{"time_shift_ms": 100, "head_dim": 48, "fused_qkv": false, "qk_norm": true, "moe_every": 1, "expert_mlp_ratio": 0.5, "layers": 8, "residual_init": "none", "orthogonalizer": "newton_schulz_5", "adamw_lr_other_params": 0.00079, "steps": 8400, "lr_schedule": "wsd", "warmup_steps": 160}
Rows from block 3 of a small audio frame classifier, named by matrix and row number. Rows with one number within an expert belong to one neuron, the router's apart. Each number is 500 + 40 x the weight over its row's rms, rounded and kept within 0 to 999. All counts start at 0. Numbers have three digits each. After the name is the row's rms in percent of the matrix's.
Before each expert's rows are labels from the 100 clips, of 14848, where the router gives the expert most weight on average: "peak on" is the class under the peak; "top examples" is what is common among them. Only what is clearly more common there than usual is listed. The data: Morse code for random letters and digits, with fading, noise and interfering tones. In brackets: how many of the 100.
# router: router (model.blocks.3.mlp.router.weight, 8x256, trained with AdamW), inputs 128-255
# up: expert up (model.blocks.3.mlp.up, 8x128x256), inputs 128-255
# down: expert down (model.blocks.3.mlp.down, 8x256x128, transposed), outputs 128-255

# expert 2
peak on: gap (100)
top examples: speed: slow (70)
router.2 095:510475451455500505529543495536486571504541486543481572491486497497447514489572495440520460501485510452528544559538417468540455542430437462511532560437521450473489456492565488559467544461557412446563469464471559492579447497431563504463484502451568498519410531490476514493482521474517509532537548492444433560500553432530545489488490497525517468498500504491440576563480485439452549502485
up.12 100:500500500500500418500500500500706452500500525500500500500481500500500500466673500541592500500500542464500500438500500500500500569500468500500500510500500500500500500500500500471500500500518563500505484475376500500500446500500500500453500468500500500442500527500500500461500500386500500500630465500500500500500500500500518500500629500500514500464500500500500500475500500500500500500500
down.12 129:500500500532500500490528521500500500499500500545500500500376500500500389500606498500500500500500379500500500498460467500500477500500500500445500500500500500480542558364500500462500579500591480436500436590488535500514500415544500500470500500500500500500500500484500500500500500500605500413508500500500500500500474500495511500478514500500500566517500500538523533500500496452500503500400
up.13 106:500500500559500500500500410500500500500500585500500500500515500500500500500500500515447481500500502434598500500375451500464491500500500629464500500500500500500500500523341500500407505526500500500500500547500500416625500487500500500506500500500500500536500500500500500500500500484484415500500500500500500500500500500500500500500500500500500500478525500500500500464500500500391500500500
down.13 099:500468515500500500500500596526500500500500500500421500500500500500395512500500500500500500500500500500500500544531503500500500438379500500500500500500380500500500489635500500500500500500519500579500500500594545500455500500500545500484570545443491577500500486466500500500500471500500592500638592500500500500500500500455500500508512415552500500500500500500522500518500491500500500514500
up.14 081:500612594500500500500500536440500500500500500448500500500500500500500500408521546500500558500500500500500500500500559500500500500500500500500500500500457500500686587500553412500500500500500500580565500500500500500500500531500574500500500500500452500500500500500500500500500538500627500500500500500500500500500500500500500500500500446471466604500365500496500572500500500500446592440500
down.14 096:500500464500476500500500510672500593558500545557500605490500414500418603509500500500500601632502500552548500500500500540449500500500500493500500500601500500500500500389500500443500500530500500500514500500500545500500610500500500500500500540500500500480500500500466450500500500500389500500430500500500500500500500577500500500500535638500547500500500500500447500345500586500561500554500
up.15 112:500500500500500500500500562650610597500500500422500500500500505544524500500434500500500500580500508500500500447500500500500500500500500500500665498500500468500500500522577500656393500500500500538528505500541500500511500545500500500500505500500510500500397500618500384500474453500393500500500573547500400500507500500573500550500453500500477500500500610558500476500500500541505459500500
down.15 101:543545500462468500553586500457500448500568500500405500468500500518500500500500500500500500500500500500426500362500500500429500534500500500500555457562521500500500500496500500416500500500500518500500500498500500500500500500500352500549516500479500500500500500500514500500500500500500500438500475489500500500500500500500500500500664500500500500500445500500500500500500500455500536500500
up.16 071:500500517500500500500500500500500500500500500500500500500632551500500426675500435614677500412500500500401500500500500500500500500641500451500500442468500576500500500500500500500500487500500500500500500671588448440500500500558500500500500500412500523500500500500500554500592500500500500508500555500543500417500500500500510422500500500535500500500502500500516500500500404500500500500500
down.16 073:500500500406500500475500500452500500500500500571615468500500500500500500587500500500410500511435500500563500416500500500500500500500437585500500500500599500439500500500500449500500500500499593531500500355500500500500509500500500500500500514500543439500500500473500500500500573500500500504500336500500548500500500500500500500411500500500500500453500500589500500500500500500500500500500
up.17 109:500472625500409500500500424552500500447500500500500500500500500516500500509500500539500441500500500500500500500499500500500500500534500500524500500500500521500500500500588500314500500508473493500500500500500500500500486500500500500500502500432500555500569500500596500500500500500500500500500500500500500500504500500469500444296500500586552500378541500500500500500581500500505500500507
down.17 109:500500500500500500500500500500442500574461500500500577500500500500500471500500518438500500521504500428526500500500500544500500589500500421500509500567500500539587500500468500500500447500518490524557500500500500536500500500417505570500385500500500500500439500536504500399500556638500433500500500500500513500500500500500509500735500500500500500571581500510500500500500520500500433466500
up.18 074:500500500500500500500464500500500500436500441500500500500500500500500387500669507500500500500500500500500500500500500500500500500500500500500500493500533500500500441500554500500500500500500500566500330442500500480477500500500500460500429393500500485500500500500530500365604500500500389497579500500500500500532500500500500527500500474500586500500500500518500500590500500525500500500500
down.18 093:433487500500476520430500500488500500500528500500588500500500500500496518518500504500500500500507500487500500500500500500500533500500500559500439518399500500500500580307500500500500500504500420359459500655500500500500500525500553500500500519473594442500500500500500500500500500500500500587500451500461500484500500500500500500500500533465500500500500500501470500500500500500500500500500
up.19 091:500500500500500500437500500500469500528500500500500500500500500500444500500500500500500500515500500500505511500500500500583500556518543540483500502455500500500500408500500411500500500500500409500500500527500456500500500387565528500500500500500535723396500500500578500500500500528500500500500414500500500500500500500408500538500507482500500500500563536502417500500500500500500500565526
down.19 081:500474500500577500564549500392500500500371500500500500500347590500421500500500500500500500500500500500500500500500421437540500500500500500500500465561500500500500500419455500500500439574645500583500500500664500500578500500500500500500518500500400439500500500500500500500512500500500577500500500500500500500500500500500500500500500500500500500500481500500524604412500500500500500500500
up.20 100:489500500500501429500511456500500534577500500485504500445500500500500442500609500500415500425516500500311500500553490500500500500587455500500367500500471500500500424555567500500459500526500500500500500612500500500500586500500500500500359500500491500500500500500500500500500500500357574599500434500583500500500500512500500500500500500500500500500579500500445500503414500477500286500500
down.20 101:500500404528500477500500500475500500500500595500500500500500515530421500500500500500499500500500537500500500500450500500500500500500442500500542514500500449500547476500500500500500397500580583500500492614552521500500543500500500500583500500500500500500500500549500600519500500500500500500500500500551441544500500500500500500500479579500604500500500500500500500585500479500500500500630
up.21 093:512500500500500500337500500500500500500500500500500481530500500658500500500522500500511500456500500490640500500500500435494448500500453500500639500500498500500500449500500511500431500378500583500500500500500615500500500571500530500500457500500500500500591500435500500500500500500500500500500403463500610500500527500500500500333593500624500500500473542500500451456500478500500431500509
down.21 084:441548500500373500500500500519500500511500500500398448500500500500500500500500500500500500500584500478500500500506500500500500500500500500500500515540445500500527500500500500500500513500500405500500500500500500542520327500500500500500500425532500500500500500500500415527577500548500500500573422500500469500500500500500429502637496500500500500495650335500474345500528485500500500500417
up.22 099:500500500500500416500500500500574500500500592469500533444500500500500500500500476489500523500500500500500500412500500500500440500500500500500444500500500500500301500500500500540500548500518500500500500500500500500500577500500500500464500730500500500369500500500540500579500500485549594500500500500500500500500500500461500500500500509390500500436500500500500500500500500500500500500312
down.22 099:486500500500500500500500500500500500500500500500500500598500500500500500500500376500481500540500516500500500500500492505500500500500500451500500500500500427500500500500500500500500500500536500519444500500562500500500480500500453500500500323500500500500500500500489500511500500500500500500541500500500500500414500500500500561500500500500500410425500500500500495500500558562500500500500
up.23 079:499500500387500500500500500500500606500500500500500500500500550500633500490500500340500500489500488500500500500500500635500495500500559500500500500500500500384500500500500500500450500500500500500500500606531388500515500390500500500500517500500500500603592500420500500500500602500500516579500500500633500500500474500554500500461500369500500379434500500500500500500500500500500659500500
down.23 084:500500403500500500601500500541500500500420500500500500500500500556500500500500500485426500500500500500500500500500435409500500500399500500577500500459500503500516510500500500500485411500500500500500500483500597500500427478500291535500500536500500500512402672557500500500500500500500500503414445500500500500500582420500565500500500500587500453500433590500500500500500500500601424541630

# expert 5
peak on: gap (95)
top examples: speed: slow (73); fading (65); reverberation (54); pink noise (48)
router.5 101:477550536506425418523484502449458516541462462555557485518500506491545535540583522518566447468552487493478520523503488534524501472541529477470497563475499540455544469540529510477492415494504508494458534525525448502438466486573489471492496518438457542494538462418432525536482523534567496516498415496505472437507500495507544507502539453413475546577529472475504460412550495545468462529479
up.12 102:500500500500390500569500500500500500500500484500546500500500432500500500539500500500500500500517603500500500500500500500500500500486500641440345500500500500595500500518500500500500434486500500562500500500536500500500500523500500500533411500487500455500500500500500500493541500500500496495500493500500500500500500500500573500500500439500502500637534500500500500439500500592500488528500
down.12 097:500527500500500467403417556537500457500451500500500500547500500500500500500500500500500408486500500500500500522500482500500625500500500475500500500401500567500462500500435500500500610575500500500500385500500567526500500500488500431399449500469500495500500500365511401500500500610500500596562500500500500500500500500521500484500500471500626500500500471500500500500500500500587500500471
up.13 085:500500500500460548500500415420500500500451500500500520500500359534500500500500500393500562500500500552500500493500666500500628500500561500500552500500500500500500500500465617531500500500500500500500500473500407448500500500601480500500500500471570500500500500500500500500500500500500683500618500500492500495500500500514520500500500444500500481500500500438495605500500500500500500500500
down.13 097:500500500500500507396500500500500479516500481500500662539500558500500500447500500500500500500398500531505500500500500500607500500500507500507500500500446509500461500490558500500500500500500500500500500485500500500500500500500462500500500500366500500500416500445500500500500500500500500500455500500500506500589500500500559500500500500500500500480500564636622500596500500500500468500534
up.14 074:573551500500500500500538500516500500403500500500567500500500500463500375456500452500500500500492592409500500500500500430500500395549500500500439500500293500500500568500532500500500500500500500500500500500500376500621500500527418500500500389436500500402500500500500500398500500500500500500500500567500519500500500500380589500500500500500514500364500463500500500500500564500500500500500
down.14 087:500500500500500500500500546500500344408500500526500519500500500500500500500500500500501397500500500488500500500500500500500500500500500500500500445500604490500473500594500557500500500500500500500500422559500453500500500394500500500416500461641439500500500500503500472500500500500500500329500500500615548550500500500500500500468500622543500500575500618365533517462500500500451502397500
up.15 114:500500500614500500438500721500500527500500429500500500504375556500500500500500578500442431500500500500500639500500500500577500500500558500532438500535500540500531500500500571500572500500595549531515500500500500536500500500400500500500500452500500500500543500500500500500500500645612500500500552500500500500563500500500500500500500500500500500500566514627500500500536500437500500526500
down.15 105:568500500500500439500500492484500500500458500500500500500500500659500470537500500500526501500500609500500500502500500500452500500500500500500500500567602500500500500500500500579500500500543500500500500477500500500328498500500500405500500500500500500500500423309500500500500500491500500500500341439500500500500608515500500500424543500500500500500500509500472500500500542566565616500574
up.16 097:500500500598500500500479500469500586500525500500495500488500500500500500500500500500500500500500576377500556525500620500500500500500500500639614500628500500500500500500515500510500500500693495500500500500480500500452500500540500500500606500500475500500500500500530500500500474500500500500500500500536500500527431500568507500500376500500500562399406500510500487473500500569500369500500
down.16 103:465500500500500438500500584500432500500466500500500500444434554500500500591500500500428500662500500500500500506500500544538500526451500577627503500500500500441500500500500500500500559500500500536542500500500500512500445500548500666500517479500468406500500480500500495500500606500500500500435500500500500553550500500482502500500500450500536477563482500500494505463500510566652500416477
up.17 097:500500500464516497500500500500500461500482500500318500507500520500500500463500500500486500547472557500500451500500478500500500500378500500500500500456500500500500500500429500500641500500500500500500417500522500500500500510364508500500500500491476732500500500500500636616500500534500500500500500500500500444500500500500500500500500500500582500500500302504500500546500500351453506500500
down.17 110:500352500500500500500563543481500500621500457500500500526500500513527502500525418575500664500500500500500563463496517500431500500500532500500500500558500500500500503513500407512500500500500500500500452418500500500500500603585619539468463428500482500500500500500500727346500500500555500500500487500500576500500500539500583500500513500596543500500500500500500500470500500500500615488433
up.18 113:590525500500500505500500579500500500363500500466500470500504343499573500515500475512500500500500500472500478500500500500478500500497500534500500500500557500500500500482500392561562452500346500514580500500500500479500500500500578500500500586608500500500566500495500484500663500500500500529611498500500541577417558500481500500500500500500500428500548500500500500500500500500500395500500
down.18 103:500500407388500557473500500500500487500500527500500500500545500500500500500500500500500500452391334519500500500500500500472500425500500500500370500500496527500500500500500551500505409500622500498500465500500457500483500500500500500500500500500500500495500273500500463500418500500500500500500500500500500473500500500500500500596500415567500512500500539500526500605437500500500500500477
up.19 113:445549500388500500500500456500500500500497500500545500428500517500500541500500500500500433500500459500433478500500500500500500418500520500500500502500500500500500500500555500500500500536500500500500500500494500500500500500500500535500500535440500500500500671500500448500555500500500500500514500500500519500500500500500500537500500500500500500343550500532500500462500618500500500500500
down.19 101:500500500499413500500500500593500500500500500500500500623500500500489404500500500610500514500500500500623500500500379405500500500500500500500500396500500435500570500536577506500500500500500500500508500500500500579500509500500487500489500500500500500500500500500505500423500621481539500500500500500505500516500500500500478500500500500502500500550508500500500500500500500500676500500500
up.20 088:500500500500500500500500500472500503500500500500539500500362500517525500528440500500500500500500500500500500500424500500500500408519500500451500500500533500572530500500500500500500500552500470500516539535464500500500500500544524481500500345500470500500512500500500439500500500500330446594500500500500500500500525500500500500455636500591500500500500500500553636500500500500500500500500
down.20 086:500525500386500500500500500500500500500500500500500747500663500500500500560428500507500500531500500500500377500500615500618500550500500500500500606500500544504500500535400500500500500500536500500481500500500500500539500500431500510631500500500500500500500500503500500500500500500500500500500500499523500500498500534500500634500500500500500449500500500500500500460500461500557500500500
up.21 099:500500500500545500500500500500500500532500500522500449391560500500500587500482500469500500500592500500500500618500500436500500500500500556500500500557500493484500500500500500500499500500490500547500500500353500500500434496500500500500608526500500500323517414468493500529500500546539609500500408526500500500465500500560500573444500665500500500500500500500500578500500500634496500500500
down.21 095:500369500500407392500431500500500492500536459337448500500500443500500561442500500500500466500500500500489500430500500604500500500500448420500500500500500500500500500507500474500500500500546500500500500500520418514635500489526500500500500500468496500616500500475500522500491500500500500500500500500500500500500500542500500500500500500500500500453538500500455500500500468419500500500500
up.22 075:500495500500500500500456500500397500432500377428476432500500468500500500500500500500500500500500500500500577500500500500500612500500507534500471500500500500500500605500500478614500489500500500500500500500500500500500500500500555484500500500500438500500500431500554500500500664500529500500500500500500500500500459595598500500500500500500500500418500451500500500600500500522500500500500
down.22 087:500500500500443560500500624500500500549500496702500500500475541500500516467515500500482605500500500500500563338500500500483411472541500418548500500506500500500541500500539500461500500500500522500500509552464500500500500500500500500500500518500500500500500500473467500419500500394484500500500432500500440451500500500500500579379500504500500500500500648470500500500500500475500500403500
up.23 091:500500486500500531516444500500500500500542504500500438539500500500348494447500439500500399500500500500500500488501500500500500500500490436500508653500500500500462536500500535420500488500500500557500500478500500500539500500500489500546500500500500529500425500500500461500500500500500500463500373518500460500500426500500500500500500500566500500485500430500500589500500500449500500500482
down.23 074:500497524636510500500500500388500500500500500500500383500497500465500500500451552500588500500500500500500500500500530500500578500500500500500500500419500500500500500500500471500449555500610423500500420500500500500500408543564500463500500500500492500500519500524488500500566500435500500500334500488476500500519489500500626500418500500321500513483500500512477379500500500419500500476673

# expert 4
peak on: the character "0" (35)
top examples: speed: slow (93); the character "0" (52); pink noise (42); the character "o" (38)
router.4 099:465530539477495433539423569531524450467484425524410490486494511509489480464535493565492524530496494531523467462492549517434459502493514459582512549541484421508476501452489464466548461564476532455574450499559441507455516533457494444557432516466523515493448456432494507444463544462473439587498513565454550451540451457514565525473529529485415521452461440521499487538472475525547468482528
up.12 091:500500489500500500500665500500500500530500395500321574500484500500500500500500500500500500500572500380541500500500500500500500500500500500630500500500500500500462500500653500500500500500500500500500500500496500500500454500549500500485500500500500500500500383500500500500500541500500500500500500500500500500495315500500500500484536500500500500479559500500500479526500500500615500500500
down.12 096:500523543500500560500394608470298482480500500500500500500579500543500500500587500500500500500398500500500500509522381533500500551500500500500500500497500500500500500500500395500500500500500500441500500500500500500500500500500500500500500485500500500494485500500500500500500500500435500500500442500601525294500500432465475500500524500412500538424429451500500500500500500500500563500471
up.13 126:515500500500500603466500500500500500500500421500514500378446500500500524475500500546500500500496521500500500551500350465477480492641500573500500500500500451500500500609460500500514621500500500500500500504500500500500330500582500500500500500500500404424500500452426500500500500520479500500500566500500460500500500500500500612500565481500500500500500500597467511501612601500500500500500
down.13 119:381500500544500500427500402500500545500500500500553500483456500500500500500500470375547488500455556547500500543500559500500500530500500500500464500552500500500500500500500500500500500500500500456518578391409500500500500500500500500500500500500500573500552500500500500500500500500473500500470500477426500500500500500499500500500500510459500555500500640566500500500499419500500497500500
up.14 089:500500451500500615382500500500487500470540533448500500500500532500500500500500500500500500354500500625500500495508500500471346500500554500500500469500500607500553500500444500452500500407500518500643484584500500500500500500500500500500500533463500500598500500500500500351500527500500500455500500500509500500500500500478451500551416500500500559500500324500383452500556500500500391500500
down.14 091:500500500631500500500500500500653500500500500500500500500489425500551500500500500402500500500500488500500500500500500500500500500500539500500500500500500500500500445500500500500500532500500529500484438389592500500500500418500500555517500465500500592500500500500500500500500486518500500500579500500500625601500500500500500455588600500500672515457390600500500500413350500500500549500500
up.15 096:500500483500648529500500500637513438477500500500500500500500500500500500500500626521400500500500500500500500439500387500488608653539511500500500500500465500485584500567500500500534428500500500500510500500500414500500500500500500404560500500500500431500500567500506284500583500500533500502500515500500413500500500500500500500551500500500608500500500500523500500468500550500500460635500
down.15 084:500500500500421500500389500500500500530456500500573501500565500474440500500500500530500500463500491500500500431500500459500500500500500500512500500500500500500500464599500600500500500500501500518340500500500500500500500564500502500500500500394500558500500341522500590420500500508500500500500500442434500537500500500500500602500423500500500456500584500575500500650527621500409500500500
up.16 119:500500577500500500536500500500460534500500500623500576391491500500500500435500500487500500500500305500500500500500500500500500500500419500500500500500504500500500500500500561571500500500500451500500642526588500500538617500500500500500500418610528500500500500500500500587500500500561500500553500473500500528500500500492500500500504500500500500444354473600500500555500500500500500484500
down.16 110:500500500500500408500500500500500500335346500500500500527500542500500500500613501458500500500500500500521500500500500500500491500500527567500500500472500500500491500500500456500500500500553443500539500500500483500500500500581500500500500454500362500500500403500400500500500500500500535500573601500500500500500597500465500500500500489500500500500500500500500500500594483500500500500500
up.17 093:395500500500500617500500500500500494500468500500500441500500583577500500500500500500500502500500515500500415500647500500500500500500466500688500500500500500448387529500413500500500532500353500500500500500500500500588500500595500491500500500500500500500500630537500424609500500500500529500500526500500500511500477500607500500556500500500500500500500500500500500500410500500500521500500
down.17 101:500500500500500425500500500500500500500500500500500490307501500500500494500500484500500500500500500483500500559500551500500500483500500500413500500500500500500500500500500500500413500500560500502500575500500460500500500484500500608500500500421480500427539465555496500500597500500500500500533500579500500500500500500500500500479500500500500500554500500536553500500697500489580561500488
up.18 083:500500500500500500500500500500500500500500501500380448500500441500500500500500500500500500500500500500439500500555500500500500362500558659500452500420500500500500500455500500473499500500500571500500500500500500486421500461500500543500620500555500500536500403529500500500500500500563500413500500500500500500500500500500493500500500500450475500541500457500500500500500417500466500473500
down.18 081:500500500500500500545500538500500500500500500557500500500500500500500445500500500500500545500500467397519500500500500697500500500500500500565558500500500659500521500536500500500401500500500500500537500500500481500500493500500500500500500500500459500500500469500500366500500500500500500479500500500500500500500500500442500509500500500500539374381500500500500500500500500500500500500500
up.19 102:596500500508430390489527500500500500500500500500500500500500500500587500500527500500500500597357443483500502500500500500500500500556500500495500442500500500482500500500443500542500500500500449527519500659480500579549563500500500403500500497500500500506613500500500500516500599500500500500430500500500500500500500500500500500500500500512500500500500500500500500517500500517500500621500
down.19 102:500500500500500500500500500500500500480510500500500500500547500500500500500500577500500500500500418500500500500500500500500500500500470500613500500484474500500500534500500500500500490500500500500462500407559497500500402500500500500460500500500500422564314554500608543524500560500500476500500500500500551500500500500450500500500500500274500500500500500500493500500500500500500500500500
up.20 119:500500500500500500513500624578500418498579500500555500423500416396500369500500500500500500500500500500558500610500486500500500500576501500500510499502500500454500488500426585400555500500476500500534500585500579500500464452500606554500500576500500500500500561530500500500500377561500500603505500520500454498500500500500554500532500500464500500500500500478505500390500565500500620523500
down.20 116:632500500534487500500500500500486500470500446438364500500500627539569500500500500500500500500500571500500500391500587500586500500500542500500500500500500500555500500500631500504500500515461500500500500500500500500500533443500431349391500500483500500550500551503500500500500500500500500502500434514500500500500500500500500695500500657500500500500404579500500500500506500500500380515500
up.21 099:500379500500500390525500475500500464500500500500431500439511500500489500500500415416500500500522500478500500500500526500500475500500500500500500490500459500579500500500513500500449500500500500500500500500500482484500414401500500500500460538500500500500500500500500511528539500521500486500500463500500597500500500456514500533500556500533500500500500517500500500636500500500455500500548
down.21 080:442500488500500500436500500500505500500500500500500490634500500416500500500500500500426500500500500558500500500422500500500530500500500500500500500500500500500500500500518500500593500500500500500500500586598500500566500486500500603500500500500546485500500525500500523453500413440500500500500500500500516500500500500500500500478500500500511500500500500500500438500458500500500500500500
up.22 119:471500500520500500500424500494500500365500536649500424500485563500500509402500500500500500394500500500485500464500500500500626406500617500572500500500500500500400500540500477514431454448457500442608500500500500500500606500416500500500520500500500500500398500605500500408500500500500500548611500537500508529500500615500500500500500500500466541500500500500500500500500500500500500469500
down.22 112:500462500500572500500500500500500500444500500500566500500500500500500500576500534568500500500500500500620500500500500500500452500566500500500500526500500500453402500500500500455500543432500444500500455454500534577613500500500500500500500500500500500500500500514448569500559500391500635500500505500500500500500500387500500628500500500500485435509500481500500533500500500500500500466500
up.23 108:500500500500445500500433563500500575500438500500500500500409500500500500457561500500457500309500475500500500494500500500500500500500500500487500500500500500500470500500408500500500500487500500500500500500500500500498500500500500517597523500527500500464500500500500504504425589448601500425500500500500500500500609500500500500500500642500500500464500500500585469500622500500500583500500
down.23 094:500500500500500500500500479446500482589500541440500500364500500500500500500500500500500500500500500500500449500500500500500547500500500474500500500500500500500500500500500470500500376553500500419500500500534500500500500591500566500500314547500500581500500500500500500500500434500500500547477500500500518500500500500500549500500500500500500500500500500500500500500500500500500410488500

# expert 0
peak on: gap (73)
top examples: reverberation (97); pink noise (48)
router.0 104:477447441450418504583507519583513551501504587436561522548543552411505487546546521562479556550446445560517502423519459475519509475517495465474444571485458570476493482471479571492496586493498514525485515532523559490538449556499474500489519458516478503476403564493452435483431517504497481505488548504524463479459486542518497525553499558491518445523572586533496514494466425456475474537555
up.12 112:392500500500450500390405500500543500500500500500500493500500500500500391500500541500500500545500500500500500500587500500500500500500500397500500500468500500554500500419500500500500500500572500481500500500500500485500598500482500500500500500547621500500477500500500500500518500423500500459543500500518500449528347500500500500500636500500500500500500500500500403555500471533500500500500
down.12 150:500500500500502484500488618500500500500500550500500420494500499500500500500546500500500500500500500372514500500500500500500500500508500410500468500500500529500500500500500500500536340500500500500500500593560500500500552500500500548473500500425460500500500418553500536324500500500632500500454626500500500500500500539594495500500500500500460514500541591500500489499569500435582447500500
up.13 117:500500500359500500500501500578423500500496500500398500452500500500500450500451500505500500500500500534500500500500500500593500500500500500500500500500500500552500467500452500500500385559500500500500500484568500500500500487500567500500500690500500500500461500396478500484500500500500500500529500500500500489500500500500500374574500489500565485490500545500500587500500500500500398500500
down.13 108:500500500500528500500500494500500500500500500500500500435398500500465500500462500500500500500500500500500587500576500500500500514500500465495338500500500338500500676537406500500478500500500500453500500383500500500599438500500500484457631500500500500500521500496607535500468500500500500500500500417500500500500500500540500500500500515456500500500464398505543500500500596500621500500500
up.14 104:500618615500500500500500500500500608500611500500500500500500500500500500500500500500500500500500500465500500500391500500500609492500500500500500500500500500500604500594500345524500500500415500500500500469500500500500477505500500500500316500476353419500500500500500500500500500500533500500500500500614500500500431627500545569500500500500500500545430500500500500500500500500500500387500
down.14 102:500500500500500370500500533500365500573500500500563500500517495460539461516500522500500457500572582500500500500500462500530500500500500500480541500500488500500500394500500500568500544500458555500500500500500500500407500500563500500542500500609500504500500500500500522500500572541491500500600393500500500500500500500365635500389542500500500500500407500500500500500500500500500403664500
up.15 095:500500394542500416500500380500530500500521538500500500500500500533500509429500500595500500525500500484525500500500500425525500500500500420500500604500500500500539500500500528520500442500500500519500545500500500516500507380480433432500500500500500500438500625500500500614451500500507500453500500617385500500479500500500457500500500500500500500500500500524365500500570500500500500646500
down.15 088:500500500500500500500500500500500500500500500500500500500500500370500500500511500500522500500500500500500500500500500500500500500500500500656500500500500467500500500500398500500570500500500500500500500500586500441500500516511564500500351500500500500500500399500639500560500538433500500500500500531500515500510500541500500473500500500500500500500500435533564504500427453500500500621500
up.16 098:526531500500500529500447452500500500599500500613500500500500387500502471492500500493500500451542500500500500500500574500489500509500500500500583500500500468500500537541500500468500500500468500644500522500500500500589484510500500500500529500500500500396500500500500500500500500500624500500500500500500500470498488500534500541500500500500460500500454500497500500500489500500560500500500
down.16 101:500485347500500500600500500500500500476507500563500481500500636500573504500550397455474513500478500500464500440500500500500553500500500500500500452500538581500526500500500500500500589500418453500500500455500403519500500567500500500500500499500500500461490500500500500500577500500500500500500500500500500453579500500529480572500366500609500500554500500500500500500500500500470500500500
up.17 080:500500562500395500500500500500500500500548500500554481500500500500500500500500500500500500500415500523500541500500500500500500500500500500565500500487500500522500500657500500500500405500480483452481500474526500500500610500447492497500537638500500500516500377500581500610500527500500500592500500500500500567500500500500463448500500500500500500500394464500500500500500500518500416500500
down.17 068:500500287500500601500432500519500443500500500500500500500500500500487500500500500500430500500500500500500500500520411500500500500500500500420500500500500500513485500434591500500500500500500498500500500500500455580500434500507500500500500500500500500500462500500492500500489500504500500395500500500442500531500500500500426500500500500428488500520596532500500500500500500500500500723500
up.18 119:365500500500421500469500500456500454601500500500500500500500541500418500500500500500500385574500500500500458500603500441500500500500503500500500500500467500500500470500500472580500500338500500500500500500574586500472500492500500500500500500500500598532454500500500500472500448500500500432500500500500658510500450509453500350500500500500500500500526500500500489500500500440500500500500
down.18 111:500465500500500500500495499500500500500500500500500500500500440500470500500500500500472500546500500500500500660408500500534500500500500500500500500564500500500500500553500500500500500500500500500500500500500500500500500500500500500500500603422500500500500500500500500444455500500608500534500500500500493500500500540500500604500500500500500458500500500500500500371500500417500483500500
up.19 110:500500500500486463500500500559431500500433572500500500500576476500500453500500500500599444439500500500532561500500500553500500500423501520500500427476500512500500500500500500500661500524500500500500555500500500500500500491500500500537500500523500586500500500500457432500500413500437500500509472500500465500500548596540500436533500500536500612453500500500500500500565500500500577496500
down.19 107:500500500559525568500557500500500500500500500500635528500500500562500500500500542594570500500500583500625500500500500500546377463500500581529500500662542500500500500500500500519500500500500493595500500500616429500522500539500500500500500500500500406500500500443500500500500500500500500500500500477500500500500500448500412500500456500500500500500459523410568500500500542500500500474500
up.20 080:500500500500500500500478500500586500480500481500455468604500500507500500574500500500500573500500500500454463477500500500500500666500575500432500500500515500500500500500500500500500563500646500500435500536500500500500500500500500500500500500500500352452500500500500500500500500500650500500500527500500524500500557500500531500500500500500542500528500449500500573551353500500535500500500
down.20 072:395414500529544500500500544500500475500500540448500500352500488500500500500500500578500500500500500514544500500500638500500466500664500501472500518500500500601500409500368512474500500500500500500500567562500448500414434438480500500471500454500500500500401500500585480500500478394500500500500500500500500504500436500500500500500484380519500500500500522448500500500500500500500500439500
up.21 079:500500500509500345522500500500500500628500500384500500500547500500500500500500380485500500500500500500500500498500500500500593500500500500500500601500500490510500500500500500500468486446500500500504500500457502500500500500500500500500614500500508431500485420506500615500500500500500500500500500455500500500500500500500500500500498500500662500492500535500517500500500500500500500500500
down.21 088:482518641382442500500392600486500592483500539500500500500500500500500500511500500535500500500500500501500500500500500500500500569500500500500612500500500500500390500457375500500500411500500500507584500510500579500600500500500392500500443500439500500440500500500500500500500500500500500388500500500500500500443500500450500500388500500500500500500500529500426500500500500407500500545500
up.22 104:500500500500465500489438517500500475427539500500500500500570500500500500500500454500500500500500500500567500500500500500350620500500500537570500489500500500500578383500500500502533500500500497470500446500478500548624500500500500583614500500500500500500500500500328500518500500500500500500500500500500500500500500500500500500500500500472562500435500500500438500500434418482500515500500
down.22 092:500500500435500500500500500500500583515412500500500558500500500500427500500500500500555486485500500500500500500500500500500500500500500500500437500418500542500449541500511500500500500500500401500571500500377500480571500500500500553500500500606500500561500502500500588500557500500500500500500500500500500500500500500430526500500344500482500500500500500500500618500500500500282529497500
up.23 102:570543500500500500500555478500500561500500500500593538500500500500500456471500500608389497617500500500500500500500500500521451500500500482500500500656500500522500500500500500500500500486500500540500500621500503500500500500500500502500500500500500480492540500456437526500500500390500500500500500608500500500500500568500500500500669598410500500500525320399500523500552500500500500500500
down.23 099:500544500517500500500500503500500500500500575500500500500500500500500610587500448500500500500500401427500500500444500500500500500500500500500463500500500496500500431500500419500484500502525651500500500516437500500500500500572500500590500551500295500559500500397554400500500500500500500397550403500500456500500500500500500500500500500414500500500536500500500461500500500486500500500500